config.yaml
shampoo_beta: 0.95
final_lr_fraction: 0
adamw_weight_decay_other_params: 0.05
Rows from block 7, named by matrix and row number. Rows with one number belong to one channel. Each number is 128 + 24 x the weight over the matrix's rms, rounded and kept within 0 to 255. All counts start at 0. Numbers have three digits each.
# convs0: first 3x3 conv (model.blocks.7.convs.0.weight, 96x96x3x3), inputs 60-71, a 3x3 kernel for each
# convs1: second 3x3 conv (model.blocks.7.convs.1.weight, 96x96x3x3, transposed), outputs 60-71, a 3x3 kernel for each
convs0.16:147132100166128105180116142134132113110104135118126123126122160145120101144137119152147127104130137093136134162131133129113109116104121137154159135120145128100110130136147127146104194146129177129081126115112126162123107120133103131153125099134134091166121151101114174101111158108132130125111118123137126115141124154114152119
convs0.17:119090109122121097139142114114141137151130155147125134097115152126079088104168131134102135148120114121145124156148150140128120135158130110098086104100130132131099095105111057174160123158107203111147092162090115074141169151129080107185143102142067126149090157106118089146129179123119123109143099180152096126099127140142154136
convs0.18:143125123127117131126131122136099136148163130183174091123130128111114147109131119139073096136110132141179115117149156108124140142130147128145131105126135081088148098120152175128119107118124089150119135126121131132149129136108096180155122103126098143127117085076127112150101148069099115108129110130160105163168160131101110098
convs0.19:123192133117121123140148166109141161115159104106142118139147114169091124171189166129082181145091123132159109155150149113125126147143109169147164116117097160146143130119109073129100136109070109119126136118122102096147127107106138151136122121148142139128144101070126126111161136194178147181149096087209193152193165078173143084
convs0.20:138163139091119152100117124118114132093140121115147138121082110090139140095090128143133120111115128174162130114108141125123104090147117128132160119116126126076090138113143095103135114135095132135161143097128125110134089138102119145127084108127073106102150131113094119158112171098093119071195101144133101147096156104132158198
convs0.21:129110100153186132097150124092131102092102225126143120174164140139121161124104131117106071176089064136142093111130106117130120127144135158135122136133146138189138117139126102120097111078120119098169053056164067186145119110136142118115112119104133132100118108102109124133126104106110152105115110110163122118129189131159207120
convs0.22:121130140143113138151129140110115121107148126099152130114085143138108121148141115127092142103104141122130117132110146133139120103099119169168132120156138145134130158118173092123113095215175111157128162101077170112161117125133114145116145124139070105140169189080116129134125129112130106151151127160149136127115128131124098069
convs0.23:129146141121115130139123105120124139125120126140123127137141148120129133136132148124117137104108121138149123133090130125138143150127138141177146217219149166118110139162116135134132124134135119134143132092128166150120117148125149112126147169153151121127124122125115120133132111142112127142123147133118182115142112136144134161
convs0.24:115145108083122123137111106104128158147122132148120132139172142118124142099135146147086136134169095171103130104117101116136127110175133163149140167148128130109117102123158105118135101156119133117114146143103099113129128117144118102110077150137148108161126130105112120136142109128128141107126110155123113142153173127160168169
convs0.25:127115113131108097128121134124112131127109133121101126137109135131149140074144151119104135124122113121119128130124140136156143141116116163136108108141172134127166116143135078166088131194121145109120104110141108096113153092168127114131118104150208115137143139150101107121109152102122171164135147095141149105184176153134123104
convs0.26:135141105114125121104117087117097115130142122128140107148122124133098082184110091096151145101131127101121123124144132126128127136130139122138140149104118117107163146135176125135113124152101103103133137091158121125130119148136123139131130148123105137135144149089143105095096083122066120108074098121166130154163146172206119156
convs0.27:127125136122099085157139115113136138102127116121116142126149125123116154137148121132085137084117111067129134125136102091092118166123130128141120121151090101161151113145139143148174118146134148095148115129163126130114120159119153131127149133156159107077144139137153174164139122100130122110097164122126109130086129141093131095
convs0.28:146121170110082139140104157115109109120166124138124090111109148110137174136086116115161145112196189133141148125114124101133151145116135148112083096154135121146097148136131114156128132133150129132112132107171160147084146121160116120138085111122135149124101126128148093121146119109086156087156136126089097093075169144104105109
convs0.29:111124123114135172121164129105122151131122124142142141136150131120137112116124109150162105136161182123145119114119113114117143126135121120101081126099099136103082105146124162132139097102129112117147113124146097144115122119115148153117117106140164153107146118105111102097131172130128150097109091111131132120113130166148152134
convs0.30:141149131164115122100148117170111114115139131133118098094110117089192136121133123106147167109105162074121155113113147127136109132119117120140098117096206095133174136115110129192150170113118160141167132143121104137126139121154140158136119165113121126137180169077130158069147118153140124123121122119160123094095123104112135112
convs0.31:109107117109138166109147170162131124157111120153114125194132143179130124143158117140110142122126148139146130123117097130094087109099120125118155090166133168139105114142102138087146140109117162200158184095089153104115089178149118128121109152132087106109133166128125140116119094139130163145096144072134100127118134113105099105
convs0.32:166146146157128149108103120143165119109123129088127148099112148091132087104120112109161152087170115072100113101141174149132155165094142125158104146130094088100118116110128138113212108145169152232115147071179119136145178101108109135157120148101092123055120104178152085090133113110106145155151125076133121059138096113127136143
convs0.33:169109144145103125070079129134100098123115125116120127072073095096068090122117141126094120137158084158121104140184109165159141143126128140144144117121105144135137131133139089100091117155087105097077085127134150163133117105106112152146144127130090120122106142133213127138103143116174161135171159113121112133109119171064088164
convs0.34:170162114127142112170125089144111117103114137147134116135120064110094109163123109111125105126107105140142149151103146160171109138142116113167154132150084089120101152117111023095079140152103124109072151122136171123151179148142098136093141107083135147092100148161120111144147088138123087131113168100111113134149151159119166183
convs0.35:127127076126130148129184161133123128133150142115124129091131179137117123099127127144101127128111118183121125156130128161135139150156143122112162139106132116114110135127138145183163119128134149146121135133124103149130136125118154137130107136105099195214144146135126094148130105123169105132115062107157152134135156148159126117
convs0.36:133096084151124126109108084111145135106125097130109141138129130120125086098067114129119153059153129063124179125175099160127124123125140123133078168111126145116137132131142112172148121166151155139052065131184211194118149111129101108111135125148110143121109098138184149076111151117132141138097135147104085162102106185153172116
convs0.37:131132122123117107119144116125127126145102134144134137107139111085107163116110136127165106126171126085142107136121147124106151135119110132104087137074144121127148106118137138153107229149123121107140114115128090155143129148125106130109101147110067152173082136172115198144135161093136121133123116114150133152102125152069123140
convs0.38:181165105130078140095147101126128122122149126095137146116081138128102136122133143130088119096089113135126152123134117143106159103129138109075153142146114149143131128068130141088109134113107152126110119154106120107143164121148135077125114111161108187115131159106132103112158145111111097125131113133100147115146143140123151169
convs0.39:175182121156133091129129090123129170148128137137130129143114095106108133128112129149126141112117176158124109130123148157141171111139105098099114169113149142119155127093141131125220110171117150173137147094119095159152131152121116140118121145153166084126104126162116151125127118151072128141107173190151119097133109142101110150
convs0.40:138132167146134138121104164140089146103140174143141138106095109115140119101118152152126118134108092134121154133130131143138110110149147113132122141128132127131182119124126111113146084081069130120106151144143147128136130147105084104124142121113124121128133123133132153118117146121134087110126147127126116095122128149141130118
convs0.41:101147123129121119143107155136127115086063108101129132099116129149115125117109148139113106160101098156135144158133135126107128105132110122144160159142120130143062195146117112098095141146069148112158079102103099106120164133109118090133130130094140144099140142117100125116124151119147135107129133121092078145098114136133153170
convs0.42:138129088138139120114088122150144106126129131137139129115141130130087107136107118098109137103081134101079122149151126158138160131126136127090127108133112157126123173153133135097101130134116122079112128150128141143130136131145153164154121119136124116107104141098095116115141127146155103133139082110091131177126094125130136119
convs0.43:148146090092081151118119109118101109135073107170136136105086182102107195108160131122104082168130170185182074133115125137110154155141158105138208136211151151111081110131190106113176114135149131079082096145114127119111124120104122118144088150161141149098097135104118136125107117066134124132118093119114142125144213142155149114
convs0.44:150100127126109119103087084110109138123096131143115112125139116147161093118172120111135114119150137120139170115144137134123139115139102117146178163138113148128132137122100091138118145149093104141141090098110145113099138114113112130109142135098151148137128168142119108118181150120130105131129058116140133091160147158138146176
convs0.45:148108122129108112139119147142114136141127132114135149141138134144134134140131137130107127097143122093122107111119110140140142154119143151160159126155152139129170137151112126134126106125126121153106134135132130146143145129105157111138101103133108174114126162127182111143107102089103131139144142108156134107131105123143159133
convs0.46:132133134110131116137103147104132100136132123121129136143091140119136128126152121105133106108131088149121137105126140112121120133150136116109133121090129129117119127200139126122139152061121141133115104139133134099129123108143125122133131123112107104117152121139211161115108105109105118142079077111124114138130131124168149190
convs0.47:129150129135165105103182080162105104235071113184082111128140123105130109129150142121156096095166085120114114065167122089152151077147178075121110092126117133121145108118109131135135134118133136150113134137083145106090136113145152159142147114140154116148125126151136122126144098136110098096079148129133108117159103113148106130
convs0.48:112136102144144109106119177109130144138122119131144135110119102116140131107118123129157132101117137107105159119103159120130138122139133130152109152138120113131102113117151162101178139134188116118139143125159160097134110147156110158089132112120171127114144120124125136122109108156118143131124089115165097137126089117115137134
convs0.49:184134106116123103123075158133108097103127143106139173132129128117133137128139112090164162121114148147107144113165140161092116156122114094127145168145077155098113123135128145140140153121140118105148125119122135180121121091159149134086109145097122162106123143117122121122105123163130133087128119134143105159130151130122148134
convs0.50:090157150099081125136083081121131159138119140140139112127126101163095151183167156115103123158117118119156198158163147117132159112134161130112130132121127162119099132136136106073170173112087154099091172122116090127130172166117116126109135121118141255097078139145087099133047111144124086137136174138146159165150165113144124121
convs0.51:130139126138153115148133130150145109138160159133068122130132128103117160102112124123119100170180138210135168144107106193163161124113154127130091183148088097111138106134149147140105135103135153096132108099129135138118161150121084130082107145114140141105082160118128117129121155116087116165152145117149104123113122098144100138
convs0.52:132144092107112110095068140101124158099111137121154115115136118156174124139147119102112106118124160116112176114089117107095131091129141121117128146124162118154149124181113110120123092098156128136164116159150141232109123109125114080112114111154156116119165111099150096135135106154118152103168117130146106144122179169116174098
convs0.53:113128144114100132110142111145099128148115101149141118164131106134150119126121103127119085144109100107114134111136118103147135129115135111100146130094110157117131206104144179074119176098157142115182108121127141096154120130128105150115127116112163139145075160149122125133124156098142173127123124120120106110078150133125136153
convs0.54:106114148114167164137135152143092123122095115140110112129085118149106167096098071108140099135120124116108154123118140107133150154168135117119163138167133113136126116104114108130204112141125169091088187085087126142131108165114136106105108145106169135140119099133109096105132159106119155114120175152135116099143080113117108116
convs0.55:104143085092120140099064151110132145146115157129113128163157139135124166187135143086139150060086134099093148123121118128138140113137146134107084129087121166138118074118152143114098099063116139097135100097121126155128104140124105120137147131115117139131180141147116064097125147121150154147074111115123098091094118154192172155
convs0.56:081123130127145149132119107134103138122108153112123128153139113119103136069109139123147114145175106135154110115129116138131094111111145125126140151113128108137141129125129159114144128129087142122124110120165122111132091141159151175121110123142137117117121128120127136093091127160114121156129143146110107130105092124141161107
convs0.57:147133114181145201143135121123123149128125143126132151082119147130073115107106188136122155150129150158134172095121145128108109139160127150128147106119103155175103101139099119147130118104110114107146136139124110115124155103172064121171128141162140143184174106136115138195174119142092149141125150119075118160109090099121085180
convs0.58:124103115123107147104137129125151087129104133112160117134108128135096171117121116113097174139134121154147129126149113138116093113142128108070110162127115146126127138120146091173140115136087141107131132103132141115132123121183125107132134131136164101140122103133135123093150135163126138079130114049103125108100120135150168160
convs0.59:087109119135084111139099098132135121137147137129167132117115122128105102078124123114132134111148132140143102156120135117106158116130108143168135135072138090109144111156102115145134129165180151138098153108201140116112130126153159138135100143123106091098129149142126107098167126132131102129124122112097147087119146090124098107
convs0.60:108096134092144116116111114097137137088120117113128145125124154161134141131127147125122096091145107126084097120126161150137109155117121116123122094151146129118110110135182115141130104119136134163089190114099100131161149118159099132129116117118199110106160131092124097135149114082098117139093114107155156120125119155157119135
convs0.61:116150136117155104115123156127120131153123130109141116145146084142090108121130130146131136125106122140153122123148156144130137114126144136122155115122123136171144168138125157099154143156130141112125143165137138138119091145118156108126133117149098072127121186126166094111128134138115169122091103129134102128140120125125122154
convs0.62:169120112146158146131132121135115139155154136143122124137126134141155121076107127131112099168157124112157101169118127152135121126138116113126155115124109121123124139145111152140110110146131110081089110087113126140146117140151084116137107129131172157117145125100141127144143113125115110120140139130091157175104147155128161170
convs0.63:132152138150155118146093180124124127102121140125124119161131103116101104115089122083109181104115083111115117140121145105115127131137135129128134179117132110132132154123091118100134120106169099089113124128123105162099160128116171138106147122147131117121113121144140099091135139178135105134156144102124154161114143192168141193
convs0.64:143128129109131137145117130157109157134148119127164138147129129105139155157133115139084130144205146126112140112133125112154121126135136112157133140175095118079140132120128140110133144102139121157131149150108113146111138141145124147163114086092106142114125125125107125124113145127164088122129123131119136144136119143125116126
convs0.65:157101120134137102133145108125113115123121100129129096146147129150128074120123125121181146119124117128118122154140105120123131141123084094135150114117095134107148108080126120108111093148131122096144106078137132138102122119129125119141136121128165115163168106138111114142126160123094135148123110163124140134112119178110143133
convs0.66:133116176206137163140096086128163110121159123117139143129072104138128115131162138141081118141119137097130127147139078111126132125122108137140114183125135149138127115156108079132059098134119152131146051149134126134102117094137163123136118111123105048087160065096164110111126159120118105157134095130139125128124110163097106129
convs0.67:166112137168168076134055105130133134133109126118131114152154096104128124117101166144125066146093122182161156111148160131131128121129159128120140114162110143132126125086150101164162164118155153117120197159109114118144095132109164138105105125130089161251156121159099158123122057128135124108142148089149135136092105186148151106
convs0.68:078094078101154133117142070152114108122113107162130132158149133112115123160138161127128144099115087189099095155121104143090110126109109106119129112162164070104124116137108091161204037091158106132071106095135110128142161155152152105140141129130175162113217153098139105100119144155120120123163129160103131109098142139124136138
convs0.69:119126111160160121155152129125096083139164137106142165140153114149151145109161127116127164121117112114097103122098123085117094057102125144117146147130108101126133119099103131141117149102164135103111130136134120164129118110115145113095107079065105156119086112097113119107124130171110084161104136169142137120128165105118137151
convs0.70:075100130114135099121145114137126124116129132146120112116148101126124152088088125122157159146100165117077155124122145126105160105137139151100101134122144140155127103146119188119191131149230114134145160142116126114131122165148112143112135118116163061132121154165116134103105113135113113130119117150145131121147117143154140171
convs0.71:096121161150085120101136125128103146129128136096121173089140132141122132131117099147116074173130103152158120149128093125156146122134158156115110097097146100132114139152137128110105154134170154098125101115119085151110122113142100150101112086127053135157129083127160123085133095145142154122134125163168155085084123187090067151
convs0.72:118126129175123130125113138100131155121126145118127107144126112116101122099119132158156105081088125170114096109132135112150153121122092116125153136130155119097142172132091151120140111136087143136133121107147134144165167170122090142145134118115171131133120115145092111139076157094109132093117101154095097097129108140136099136
convs0.73:160147106141111141152121131151124141143088099110120117124130144105149174138147103127128170142181158121140169128092134103137117147126096110136136162126108110111132095156138124166136106093140119127109141103126094132137121117109086115119113127090119147135150129109146150128112131124115129150161160145158143165132111186108156128
convs0.74:138139132130109155071103144138127111122113111139087094129133147125098151113091148126104127137159082126128149136125125113135132128113124125180093111138121114115086119162216142164164186104091162110084112085133119159119167121139093150145109147086122096197128152101088146116128113107137171089147120116129162119142128139134156144
convs0.75:113152130100132108119112145128151131131153125118138135139141110121110126081129166095180139127144130135147164122122190149139144120093140126084115142110131118118133102139107107101130124129138153130123098145105101131141148136097135110092111115124123113161122108153114150186130121160094133117129116109130120102134140121130128124
convs0.76:139092174107131145112156127126137162113125134129114155145112127164112089121122115164135128164132138111162143132138129080167159152118166119120135111075111142099141149138129139094116106153105113152078139149090130109158111143121119136131140120111090156110117165189155164208141089117155113127145142069156132109126133183147087167
convs1.16:137127119149162129181164134135109142120129135131123110127126107127120113012090137110117129106095132118107095119139150140166132122124128122132156123138113082131111117139119174080134184118136124139120128124128158137152137122127145119107155135116211121100143113125129162127118137173169156093180141117086133139122170162129129174
convs1.17:104118109157142120084163128115139112135129114124102105141144149139103154137105115106119100138122123135143155093103112106118119145108129144133098096122124126151158144084151088141135126134096137146154159133108134121136104180135101143133113121139188179140158103177118171114143172127115110112143177105137144129099138072145153094
convs1.18:133212103140106164115130163134106124113132147124160130135142095144083111134118152129143128141197104149162168136108094152148147130141128169122142128098120125141145097159123107096142109117163111094175122137122084104128117154096164125133132093115143173103145131183125123099162173108103158156120144106114150143072152143084125107
convs1.19:143099141158131161147103148115130134110117133105126116160124097120129159101102137152141141113169122121136135138122133104134144124149104127124077134143115137181099092135094126098120145108121138123175139091126202146148156182166143168142162199167188146135148099112116097140164181094106131098108108112091160160141119107121138115
convs1.20:128140139103145145097115075132128143141127118131139122169142156144138124149152157104133149146146128122113120121129150130127130120142119193162200113119119083159152099118116129137156127160115121109154116141143120096125086119104139106124063093080103113150117122106191089159076142072141118147142051085109111133137138131114132141
convs1.21:146141215138152108149127126138147148134104129156116125094122141120105103149133118156117144161091136143138138130170122162125147130136127112105086129084098157119198123101116098097120086122140146092138153160068106071088111160126129140177134150131130138125141102143137105097186152174162091166115075120159135163134103172109111127
convs1.22:110133168120098147129132147115137124115105137143124104136115134092118161130154133123147152121141165103173174151101114100159125132109133115165151137095095153110138158119131125096125104130129129186097130118104159154121123125115137192106097110122130137113145140148126115143116086145187137130133144113096131144112113110151151131
convs1.23:128114134167145096103112135136119130141139124126168135109133115162173111121163156121123155143110103140096123155148132112123113130139111125103110092125102180144127142131162138116098168137106123142118104103124129170151164150116135139104098069086117152120112099130138122144119133156083119116125154131128106132121118128112099128
convs1.24:122101131127150184117176142128124124135121122134135123121123133061121105110101096149118113142084135114123159134125140166136144154141113117163111135108117115125139138122133129129164142119104108167107115125120158155166126088146133124131155103125130113140133142090125144131137124195164159179138133174090083074117075138115137118
convs1.25:153075161132085132100152140105145116133132121133137116081087112104145126137132123095141157139175116131103112116135134123118107134110123122173144165151149135129188111138119098108130106111181121125126173172121116140202120176110119135166160095146098138080086130146096133100092129122083116118124148144132138163121109159170136101
convs1.26:162134159133134104107102082094139102110118133111127138126126094142111123188119103105172121138137130155148129104116102103113122108115138168153108157079089106147171104119123128110139123173088107111108091138125125093173095158112151125134125116137089109152114099154115077241142128136102104140125138126175133089063118128109177158
convs1.27:153116125191150109106147132115119111149153125125110112134122144153153157186152123098123106094082133128102122114119140141134124101097147166116174194159158140153156136106067156163146159174165156155154127130127150173130128128135127131116142128126085098129075096125172132173175101142128145110097132099137154174107112141135113135
convs1.28:126145162081126143135081206127147158128134130125123114126151128154109141116147171121137161145122098112110134141172132114163191110132102142129168124134152117119077081160147124156127163128166092108141130180119150125084094123119116144147081122080124118175110130139157145145134134070143121132144126094150076088123143120151097115
convs1.29:120132094140113094107073175123118116121132139121136141120099122118135092094078110130144183085152181129132180141128169108142131151127109130120109086114102090102094059115104112079070151116115128080120154150119150159138158158179138108130129126109058171105066113139097083124151135114119102127136095136127132152108174183133134115
convs1.30:153155158171126124135151087124142139113132128122140131146117150129115174109137179114112105139126120108139150131163121117126137095159142139128132114106091148136146148150106134125117146128149104130113115078104141119113133125138111110116121135164128091085231154134188138082141132137175119079203142113190141081136122074109089155
convs1.31:087108156131169124116134133124122129156142118136130129076057061117114141140169180142130140153147127120086115118152124128133124148140120117115097142126143085093158104153129148139095126122102122138167139115128126173188172152151139153149123107089098162140121143116178108100164142121116141140117119121178162160162130145159108114
convs1.32:147150184127074186104139188115117128116131154109105127137128172188154111111139091126138149092139135115126136161143133135160117128106144143111080117144054120095082127150149132094198121113115190170220136145189158157104154149126157131127132135122151177145160113120107160130129092090126079170172179147111149102143083123121152170
convs1.33:157127085155099148142111164148151141139130131100134153115140119136142098088109122095104128079074136116129089100097093105134099082144136131141199155150166091152128140089111149131108119155137133148085123102103071134157108102104148112107142183148116146146142111116101157128130067133136135158087125139100102112090068150147126175
convs1.34:181209082077136098117101148116138135128132166145116129060084118113076152213147100116104137112164160133129134135116117136139150151126121114128226161131154130121135139170115115143160107149147100127116063112051094162142166110121145106130145113104079116123137152098141182110089102124110122166105130131142122148146175121098140108
convs1.35:130126119099147121099119105134134143135118112108106142138126153112138136167136120137150152152114150110113142145132127146105096128132085163119081129129132120142114116109124078088180108099106092068106133147153081126144119140103128143118121076099181174119143124134255194146148160129140171152165132149109141165137147092098168136
convs1.36:124131129162097149150143089105160096135117129106167159178183160158130115130105122153112113142132136200140196116150160171125114144173148096111114167111113138096130120164171112121143187142111096152090113116128111147109136129133140153106170123146193110138193123111086104089159165106137130179129089139109130111149133104121103127
convs1.37:104097111085132169139150191116107129122129116131115127110125126091106132094121109144104129137113100137107079150101135122130142103110126120146099143152135166150111135105102139069154123111118101161207121126181143156128108175153148140134131159141147147176199170193188133158148134145124132149142141145118147084143151147108156151
convs1.38:139133146125162154113114116117118092176176154113147137139126128148168124129115123086122102116150097143148110151154142143152144132144112134126141144136125128123115087167136162110131125135138159137195130151113151127130113136148116148146110133115125145100154141078168097137127137080147153120134152107057088126101111101164121115
convs1.39:134143170150136097123101127137137104124126117133122125146098106117144135107158105168160187131132192121148221155116155119117116140161086106092091119099052143135119110107152093115137129118103119152145127124123117099106121121186160117152146144167102137157147121092131114124105129114134133191103127119125110122135126141186162209
convs1.40:146142167116134114132165128146135133157135133143131132104139168120100125114140145150147148175144093118083105131129128147147162141130119108125123141114129159132128138122109132173152138097112090155143168166134166119125113097097099151167118155124131182094125080135133133136137110106079131099136105101147110105142108151156106070
convs1.41:121126130129112141169122092136128143110138142130133138110098104081108185128119116127152083186152073199134119105140152137135123127132145133108161140114180146119115116120115139156126136167163133130107110174113111163173152142160158139163135130145126145132133124110136150101148134110157120101143111155138134169130133125067102052
convs1.42:111137172127143146133134092127123138113116113097131113124151165155174125106071088099126114136129115150178133114126114170100125114114113138149121116091123103115132175136143112126145129134109105133096159119122155128127130119098113102144073099115120128115186127084097082107133125144175176119110114121158125145127109146139120070
convs1.43:112160159149161168108145132144127125122142140134142107113118138150077143144150208123110113122149152127161089152143135131166136113129111116159130143171163133093131124099155067151179085124217141136154163190197161148134150125108153105143145107161162123149161126161180173121122180101092125135161090114103120086077121134117172086
convs1.44:100146137118159104120141041126124156112126123142151162188118137128100153172110101132104158105083157115110185157118155141135141130127142096094084069112150094138171113105081115113135168159129207162092173095103109096114171127109134149119120125133078144144107084099112119077161165099117141133130099113132115123175143130113151151
convs1.45:154114105135145119175161121135120139101140143132125123106129122166118113115101064131105120128155162128104108116149135123121121124157143127128124116140079130137157123120102072074164158129124150118135128151122104135140104140154120129130129121145109153167102144125112136113114141112061096133129129149156110131164118085108123115
convs1.46:105121120126095106108105130136139126143152124161146130140133098146145144156167135108120089120132107144121135124102135142120119126134140147127138120140128140144144133162136167110152163092151159130106130084136132141124106117115140136132097118132111132090101160122153195160161162173144120148150118119115113107135150105119135101
convs1.47:096104146121136129140141090103117132081131164110115162128143135130138153154128127137148183116108155129136157134112121137153099123100136096149129138113141127151136146118149141131149129157132167118081150156096174121131114125149135106101124122098176114132129145170190154116153107180148158136149148152158134136113142121131117128
convs1.48:117114134079092141102090185120133109131126128132139115113139106131106133094100155141152192165179134154188154111119134125136116154110124101122121123143129117153123103120151142107138125083195163107123126112094132146104166112120136120143116181144074176111102096144125071195154160132083121160063110163160152149154153147167148142
convs1.49:118150114126154140121146131140148139129123129135135119136142123105136159150134132131111121101123127124117114120094136116136116152124109127139095171108099100152127106149145146129095137154121139152136168109115091155167124140149143137091116115136132145102131111150115129089163109153113144120123133150111146110157100126109161140
convs1.50:074088088139102140137101169160124124116133135128131119102097176159161112135170144114138132142113119132118124162141117109139128132114108136110185146135158138134136151124164097111128094090131107142111121085140083118165131143073112157110165090128170135118128083124124140111121141142117102129125122159162168210165101106166143088
convs1.51:144128085100095104147188154126156114110138146135113100146136155122092095105047088102140147101126147117143090106165124126134122131102158102078109090114098119160120110141139125124107115115101133107116129153182135109068109124132140129129110128140159144081150162110128085146098156137098153160125155101105112097154178114148148135
convs1.52:147142177140143115140118101111101137141106121107149151171147134130095102155114077092113124094081162127091142125115127109114138156148153101102100134103108135127150149118123102109147128153148198142165209156100171098127118142153160143153094150161147153118148142114120138075139135106170128122112117119101120138103109131127157100
convs1.53:094127121135107135161089128124113128142122136142145118165142149118124122124148118093122110159106103131158119140147142110138122168166120142145149147170122136104158156085117124129114156108113093117160094107117116147131110107141120136104139136103085150114131123116104137096118143142143144124130116173164085135088100145148161141
convs1.54:124120111065145173116185163120140113133110132131115144109118146135151094181166142103110154101104119100132132135157128142112143129138135109103135137153160103130115117131130110123076133094123108085141135128099169152098158110112141130122116113115141149108162141100163137143079104142115082151123112075145135115137158136163130146
convs1.55:055139161082105177042104119118134130133105142133132157175094092143084147161114105106106122125131185136160150118138113141131149165145133136111132171114163157150165119155130112176145070103124142142141145096130165126140139158138086137135133149113120164119132121112094103140082120159153106110159111172111149101128145127154147126
convs1.56:094143128122135136105134116114115131138102138137129119118095148099103140104104127149082125126094097109112138156154110138162140120140116133136151112118164112162134168122138097102116087117133101140112186130147124140128105138125102149111170151136139105110120128145148116141096111135128134106092106127125095085167138086142157107
convs1.57:183133088137129104201135108119111118120148122109106133129154164150145139100143192129127146121124150137141150099102133137134113095126135171104071163101154132103074115164115127102142127128119133106157117120130114121163127117115107136195145129097105147139147170059088156110136107155099145131166101143093163108129162111067133142
convs1.58:119124111129140133092119120087127121136115106141140142085110111104155139159142125100139088134132113094109118116115135133125114144114129154137122084148127127135158100137152155142125112113086154111147169143116123153152203143147144166144131127139169073082085119111102127104134083113136096135118140103145101128138200157188177192
convs1.59:150123150105075189124137174139150115104137116114135116136116167155140167137155171100093109134093156127099141125121092121138146142133128135093180144166156117131117074154083122118083125187141102107111140143124130143109170141126141116115125137156147109150141164074117147078118118133153138140158185054116104108148124134125125094
convs1.60:116119105122111110105163110119136130123129111111101120128081102131137125171169146094135172095108170110117138126151106143127132141114110112122090138119105158122152130123161147090132103162121134131120149164098128138117123163155131156156113145114133111121117138116098128119116133151148172135163181122128188121116160154101140120
convs1.61:108120144151104094117120129143141149152164147132134131095173136124148151095126126130143096102119144141150148136141145141119141126128079142134068110129098102109141142152130130159133123156080147142111163172093130125125173097098100133105166065117081158119110119143111069174149218127102150127105154128128147121136148104110132150
convs1.62:212114089145143088145140118100116145121149124116116133144110143096092120097082140121133165148146122143136138103126135112126140123144135101107113102122157157123160137115159183137119129139148163125141104175102147146099165119146133105144098124137137121139126178132142153090203130167170096134150150073119103128116109165145145154
convs1.63:130172172166132155125107112152132122133129109128143135105117143115126089099125126140112135120155128077114145136103121135136124082140136136139142151165134136127109131065074094141099173141130138158171132128135114129096116128165122121121166157195098098069162081152147095112135087108114134120176168141110131159126073114098081096
convs1.64:164145104099134124120108133128126118165105122106111130134124132145153154134132149139139125113124145095127106164141138100127149115100134108102134150092168158139136085146122151112121120115131107125119154098117122109138088109118161130112152127118150111180133112108079094159125071134102143086103107137089130128163100163111128126
convs1.65:172123087122141140108157118117114131162111144142119127114117128135124128134145126138124108121151134131123120143137161106153165137115131133118141164099148102097129152104148129141106138123171159164125114156141131114158145154119147124132150125154116140101087130116137152125099131129099151119137154109107096126125075168165163129
convs1.66:116164164113153129113163147112148124099132107116139108186113107170120109180181149132146152123142148134159127128122115138147125110131125149101099134132138119148153093084092125132147137167134085118138148124149163097048111113139095141179112113160140115122072071064081063129138090102135124114153160122123115170141197165106184139
convs1.67:140148168148146105128122111149115141154115125130136118137100086131063091126133097144101127141090126119124115168109167122134118120143133133104105123125116125144131120172142157136147121087116136129110114091093106124120121117106132080161128097120169132094147098149223209128083186088130137161121145138094115108127117112078140174
convs1.68:130127096126120176137117182126132134126158120135118128125094078164149134129152095136151160131166184153127193101106119093108085108100100095107104121122108175179135168105116199106126188103101138170145099134143159163098112077128113084106118095123150130093124143103172161151132118150134129143112168137091136109133147087138102115
convs1.69:121112119123090103145117104146108116106121120135121140135158140135157139125160161142115147143068118122110118110078113116087123124108121144132125144128129122120172119123127097131114108131127079088173147161145140128109147148126112153152119105131131113119147111145136109106131157092122170129131101128140101126117177096140142114
convs1.70:160132152127120143106088113121104117117131119118139099098147141060130121074128119096143147133136115118164157116106126116104103113112158161103132107125121156123155162170139166139163152112143083121109129037109120092120123101132158118142077103103127105098110072119068213237116141079128140121129131180132106108099103183116149123
convs1.71:150123083172139137126091154089125115125118108127145150125122102137125114086124131112107118110105129110121150129126086128121133143115117127144145115162157180138145159086112198125177136163092140133093123118135118146123124150141162151124147132133127126177148092182126144086150105169155152124101134125110140224106117108112097086
convs1.72:149086114124159093177124100124131127168140125148120135121109145135148156133139114142150115171101165138139121132140123128114125121134123153193200109118127127114153113120169136140124133111127120137100122165151141151160188161146132156141140101106059105145098180126139116144054102131089140109145116115081155103150125142163144118
convs1.73:112154159123155129139108155145124160165137114148143137121105091061086103140107168127150121106124123120120106167143151134150119137136135125143108172143125146143127074142138122122131126131159131147130147127123131111096158139106137133154173155093141138158129140135088099122143102091139120122121097092124115106126154168095139106
convs1.74:179142123082137141118138092142107132116143127103131130155126154137138144119111088158131144136142113125140134134153121141113142110119101107122118104079118114075088180137136079145109164085203103104117078158130103084101146149124132120113099099127175148096111097127137107077093146082118138135155078155100118117108174125160100116
convs1.75:088124109111127154100101114127104132120142137104124127148108153165123114182169147125156122164160130141106131106158168126108151114159157159154160160124136141149109101131157124175127134164164153097179171122127110136134091110091120105126124097085084166172125160158129151121124111128119125158121153133122120117122144157107116133
convs1.76:140103127127135136173176207128152111126118120127107117135157138146163116102115150130158104108126108113120091134124128118116141116138111138102116115145128153111140141120116120149140133134101091160140108114107148066054133134137098108145077105087165165143171168110192137118154140126151142116159152115131128148144132120120079126